python train.py --dataset="rendered scenes of coloured solids on a plain floor" --translate=0.12 --encoder_bias="all" --encoder_inner_norm=false --encoder_patch_size=[8, 8] --encoder_layers=16 --shampoo_beta=0.99 --max_precond_dim=512 --one_sided=false --grad_clip=5.0
Rows from block 4 of the decoder of a small segmentation model, named by matrix and row number. Rows with one number belong to one channel. Each number is 200 + 20 x the weight over its row's rms, rounded and kept within 0 to 999. All counts start at 0. After the name is the row's rms in percent of the matrix's.
Before each channel's rows are labels from the 100 images, of 14976, where the channel reaches its highest value: "colour at peak" is the nearest of a few named colours to the mean colour under the peak; "top examples" is what is common among them. Only what is clearly more common there than usual is listed. The data: rendered scenes of coloured solids on a plain floor.
# convs0: first 3x3 conv (decoder.decb.1.0.convs.0.weight, 64x64x3x3, standardized in use, each kernel summed), inputs 0-63
# convs1: second 3x3 conv (decoder.decb.1.0.convs.1.weight, 64x64x3x3, standardized in use, transposed, each kernel summed), outputs 0-63

colour at peak: brown
top examples: count: one; hexagonal prism; largest object: hexagonal prism; largest object: tube
convs0.54,090,166,200,203,236,214,189,218,169,214,171,190,187,211,171,213,176,220,208,201,206,234,243,182,197,197,200,207,172,173,190,237,205,260,200,174,202,201,196,202,194,176,210,218,202,224,183,210,213,196,211,192,182,205,199,214,206,205,196,160,209,207,194,188,151
convs1.54,097,216,211,199,221,184,178,212,216,189,207,186,192,194,213,225,217,180,203,181,195,179,238,223,172,178,177,214,198,188,228,219,154,194,182,181,199,175,170,207,179,177,204,188,193,165,187,235,193,195,224,232,184,230,192,216,199,202,191,176,226,185,199,253,200

colour at peak: brown
top examples: bowl; largest object: bowl; count: one
convs0.20,083,186,171,192,234,198,203,208,181,174,198,229,210,227,228,197,134,217,214,212,209,188,201,196,222,200,213,198,202,189,210,224,232,206,174,204,188,201,163,205,199,223,234,213,189,191,198,177,221,183,212,179,217,217,211,172,177,169,175,220,215,216,193,163,196
convs1.20,093,201,178,218,226,196,187,205,211,196,178,191,192,214,234,153,223,227,217,211,219,217,220,223,226,199,187,210,193,209,181,214,182,191,220,195,219,212,164,219,175,232,220,218,222,204,180,174,221,190,215,213,216,187,169,176,154,186,186,205,223,167,179,194,221

colour at peak: brown
top examples: wedge; largest object: wedge
convs0.19,091,183,200,196,215,255,191,225,195,176,200,236,177,235,182,199,195,217,192,196,212,216,222,194,184,197,230,186,186,218,165,191,212,241,165,195,204,193,193,187,181,200,188,187,230,225,190,191,211,182,197,173,227,196,167,203,225,187,177,233,188,227,211,177,192
convs1.19,094,187,177,203,173,247,199,160,177,223,177,207,182,196,188,195,186,207,181,205,181,147,202,230,189,197,211,208,209,220,191,193,211,203,184,214,201,204,164,221,202,240,175,174,181,194,173,229,175,208,202,201,202,181,219,215,196,153,193,185,211,193,225,218,183

colour at peak: brown
top examples: tube; largest object: tube; largest object: spring
convs0.16,097,189,182,212,219,192,208,173,184,134,209,204,181,209,234,184,217,220,179,253,208,197,194,171,197,204,217,188,193,215,225,185,220,193,183,184,185,151,215,211,190,193,201,194,226,198,185,203,220,231,207,178,190,175,210,199,159,212,194,200,227,218,200,205,197
convs1.16,081,187,245,206,217,211,194,172,190,215,189,233,212,229,220,220,177,200,201,165,182,212,227,195,197,199,178,196,211,213,248,203,158,233,215,179,214,145,193,164,203,177,190,188,178,196,175,206,200,236,197,192,174,199,209,212,196,209,214,187,207,203,201,199,197

colour at peak: brown
top examples: jack; count: one; largest object: jack; star block
convs0.63,101,177,210,222,206,229,176,224,141,173,193,205,173,210,230,230,235,204,193,182,205,227,202,209,200,178,209,199,196,140,189,214,232,231,209,182,225,209,190,209,210,165,199,205,203,194,187,194,190,199,201,188,213,214,189,201,221,162,197,194,207,216,218,222,206
convs1.63,092,194,218,186,218,199,173,188,185,172,225,215,171,186,188,178,209,167,183,198,179,162,193,183,202,208,193,219,198,172,234,179,194,189,187,169,228,191,206,190,194,209,204,203,192,211,188,205,221,173,228,213,201,203,207,212,236,237,238,192,169,177,204,253,194

colour at peak: brown
top examples: chain link; count: one; largest object: chain link
convs0.52,107,204,201,200,196,198,200,156,215,205,196,152,209,190,200,171,181,235,187,197,225,172,221,187,205,182,210,199,209,237,195,200,232,241,144,216,193,181,200,208,206,190,223,211,174,215,205,259,195,203,193,188,202,193,217,202,206,180,207,189,178,185,194,201,221
convs1.52,099,184,216,225,195,190,218,204,234,222,180,194,205,213,215,212,223,223,178,210,229,206,195,205,214,173,193,198,198,215,234,172,191,210,233,256,180,202,211,209,218,210,206,222,191,217,183,152,247,206,199,210,190,211,201,203,197,188,213,202,170,238,219,175,178

colour at peak: brown
top examples: pyramid
convs0.33,096,194,219,217,190,246,229,240,217,196,171,171,201,193,211,214,196,199,188,187,225,160,173,189,199,192,180,187,228,189,161,193,232,229,189,207,168,213,176,217,212,205,205,213,194,217,170,224,193,206,199,168,200,209,195,173,198,234,179,197,230,214,187,209,186
convs1.33,099,224,231,236,237,200,218,235,206,228,239,208,227,205,174,176,224,206,194,213,186,228,186,185,176,205,213,205,196,215,196,204,205,180,166,248,207,186,200,186,177,209,202,182,215,183,195,200,185,199,197,203,202,190,203,208,230,250,207,217,241,183,205,205,187

colour at peak: brown; black
top examples: star block; largest object: star block
convs0.49,102,168,204,205,162,241,210,218,171,204,157,183,191,227,254,217,166,217,202,208,227,213,207,163,202,194,201,182,188,188,244,204,196,217,211,193,211,211,190,197,230,199,205,190,200,197,197,171,195,191,168,185,207,205,190,192,175,220,202,225,199,224,187,209,175
convs1.49,093,220,198,168,192,211,210,210,182,203,185,212,182,207,190,223,196,228,202,187,188,140,229,199,199,201,235,190,204,197,223,222,196,169,229,181,238,210,210,205,232,196,186,199,204,202,186,212,194,187,171,206,188,197,246,185,209,143,193,185,166,180,193,195,199

colour at peak: brown
top examples: jack; count: one; largest object: jack; octahedron
convs0.5,103,142,199,170,201,201,165,203,209,227,201,210,166,188,215,205,217,202,183,193,191,200,181,203,231,172,185,207,220,179,194,218,210,222,176,190,208,214,191,248,173,180,207,223,215,192,185,208,205,251,173,202,198,198,208,213,219,234,204,206,218,180,166,198,196
convs1.5,094,206,226,221,214,211,205,213,203,166,208,224,169,209,182,186,189,215,233,197,193,241,191,169,209,201,179,224,189,241,147,178,211,181,215,206,190,202,228,191,198,203,181,203,177,169,181,203,191,211,187,185,226,182,162,180,214,202,184,178,180,215,211,167,201

colour at peak: brown
top examples: cylinder; largest object: cylinder; count: one
convs0.30,092,221,175,205,182,182,213,214,199,173,183,174,202,182,197,203,186,201,209,224,186,217,217,197,229,185,201,201,172,186,205,208,212,226,164,206,153,147,217,200,191,192,188,156,192,186,213,228,214,215,208,213,220,199,210,219,216,215,187,202,152,243,221,207,194
convs1.30,090,182,213,235,208,218,202,192,188,243,190,226,223,192,217,186,230,169,176,175,192,205,189,180,222,202,200,191,198,170,189,214,226,208,206,207,175,197,196,191,193,184,169,178,171,211,223,225,193,190,190,231,212,224,249,218,177,211,199,220,208,160,230,211,180

colour at peak: brown
top examples: chain link; count: one; cube frame; largest object: chain link
convs0.50,106,193,227,237,218,191,192,203,204,216,183,225,186,244,193,197,173,204,234,208,195,222,204,194,190,176,185,174,157,232,187,183,215,196,197,227,175,210,206,193,207,223,176,166,190,186,192,182,224,202,170,195,235,203,199,167,229,203,170,208,216,219,225,182,185
convs1.50,106,206,179,218,198,210,214,190,202,208,209,164,184,197,249,177,188,211,193,209,178,201,219,197,254,216,174,217,205,204,187,224,208,206,189,180,201,208,230,166,247,224,174,200,193,183,208,240,178,198,190,186,184,202,229,191,188,169,179,183,204,195,196,192,238

colour at peak: brown
top examples: bowl; largest object: bowl; count: one
convs0.8,115,210,213,229,232,191,178,206,199,237,217,188,200,206,190,186,185,184,168,190,165,203,214,223,197,194,191,214,157,189,193,220,219,222,237,213,207,201,212,186,204,239,188,173,197,180,242,217,175,215,160,170,197,180,200,232,228,189,179,196,180,213,210,204,198
convs1.8,092,204,190,179,199,225,186,204,178,155,177,189,218,216,175,182,219,199,230,218,191,195,195,174,221,195,189,183,180,198,198,238,201,186,194,200,229,226,180,181,194,234,191,221,208,217,142,187,214,170,210,194,177,171,172,208,197,229,183,178,201,196,217,205,171

colour at peak: brown
top examples: cone; count: one; largest object: cone
convs0.11,114,197,180,240,175,213,203,215,236,188,184,213,206,240,213,185,197,205,199,181,182,209,210,208,179,191,216,200,209,214,213,185,217,219,209,216,125,194,202,190,200,205,225,224,185,188,184,187,207,212,203,234,179,195,162,221,199,199,164,180,194,221,188,200,163
convs1.11,095,184,196,178,192,238,235,221,194,196,180,173,180,218,197,239,183,199,196,201,189,193,168,183,175,190,207,187,199,193,177,170,192,169,170,205,169,188,173,195,172,195,219,165,182,214,193,213,179,228,194,214,221,232,239,195,202,204,222,206,211,226,210,235,193

colour at peak: brown
top examples: bowl; largest object: bowl; count: one
convs0.22,094,133,196,236,218,191,204,204,253,182,197,191,187,203,221,214,205,206,188,242,221,213,214,190,189,205,163,214,191,173,222,235,196,192,164,190,206,177,187,202,196,207,212,196,219,210,172,205,206,190,225,199,173,192,209,209,201,190,210,191,207,172,216,215,164
convs1.22,090,226,179,177,237,191,224,198,231,179,205,195,185,190,219,192,195,243,220,191,242,202,216,221,222,186,198,216,193,217,167,226,196,209,207,212,204,211,216,191,176,180,218,223,238,195,229,168,225,198,178,204,191,196,170,201,200,203,212,168,196,169,195,207,241

colour at peak: brown
top examples: capsule; star block; largest object: star block; largest object: capsule
convs0.1,093,177,213,235,200,177,195,219,208,203,226,244,224,195,193,225,175,198,219,189,227,192,195,216,188,189,183,177,162,215,194,215,228,194,186,196,186,206,190,186,197,175,191,222,247,152,195,205,199,174,211,188,180,212,171,242,234,194,200,225,201,207,192,197,216
convs1.1,105,216,180,151,181,189,208,193,197,181,184,211,207,209,196,215,215,153,159,169,207,149,204,164,187,203,212,190,185,168,194,228,206,201,223,182,225,189,205,194,190,209,204,203,221,196,208,196,192,176,200,225,193,202,206,208,174,223,190,212,177,206,177,253,190

colour at peak: brown
top examples: tube; largest object: tube; count: one
convs0.56,099,232,174,204,189,198,222,192,185,171,191,196,214,218,189,215,201,214,172,198,219,206,200,191,217,165,182,211,212,206,216,216,223,177,184,213,182,214,171,219,197,220,209,214,195,198,222,182,231,200,198,188,203,184,208,185,208,206,152,196,155,139,233,235,189
convs1.56,097,221,189,194,191,177,225,179,202,214,198,260,194,200,209,225,206,237,209,194,199,197,198,202,212,232,226,183,200,197,228,199,194,211,201,234,191,186,168,195,222,184,210,171,156,240,202,215,191,183,176,174,200,176,222,211,170,190,217,202,216,223,225,224,181

colour at peak: brown
top examples: cube frame; chain link; count: one; largest object: cube frame
convs0.3,089,170,204,190,175,232,208,193,189,253,208,188,189,191,196,215,187,226,198,241,200,168,218,180,212,165,216,193,191,224,185,176,216,232,201,211,206,208,215,210,184,191,180,172,194,188,220,193,189,221,202,174,212,236,213,219,181,181,217,217,190,184,176,215,248
convs1.3,116,184,189,207,198,201,243,184,227,172,202,195,199,181,222,221,189,201,209,182,181,205,215,251,194,203,146,216,217,194,205,209,209,204,174,164,188,180,188,208,207,179,159,206,185,196,239,197,191,233,216,216,177,212,216,228,209,189,212,193,234,199,195,172,181

colour at peak: black; brown
top examples: twisted bar; jack; largest object: jack; largest object: twisted bar
convs0.27,095,222,207,181,182,223,213,209,208,225,180,174,211,191,217,203,213,217,205,196,253,165,176,196,197,177,224,161,187,208,202,209,239,171,184,184,178,218,228,214,189,183,185,191,201,203,238,193,185,213,210,199,221,216,190,236,192,173,205,229,187,202,158,210,204
convs1.27,100,187,190,188,238,179,214,199,191,204,213,173,229,179,171,206,201,161,208,220,186,217,181,206,198,200,210,181,188,201,199,183,194,175,224,174,205,186,166,194,166,195,166,215,205,167,199,205,245,220,235,200,181,216,197,167,241,216,179,201,190,199,165,205,211

colour at peak: brown
top examples: octahedron; count: one; largest object: octahedron; cube frame
convs0.10,101,173,206,230,209,178,207,214,225,197,180,213,196,187,211,180,192,229,189,186,209,222,184,193,181,230,188,200,201,148,181,237,231,181,208,215,228,229,200,192,182,179,201,194,180,170,198,191,247,172,176,206,232,182,214,215,190,206,167,195,184,180,214,203,183
convs1.10,095,208,181,190,207,205,195,248,212,184,230,174,187,192,205,181,216,205,233,218,203,195,206,206,224,170,206,227,218,158,209,232,164,199,182,186,180,191,210,202,227,220,164,201,187,220,211,219,160,196,210,153,210,206,210,198,180,205,186,221,211,171,205,216,176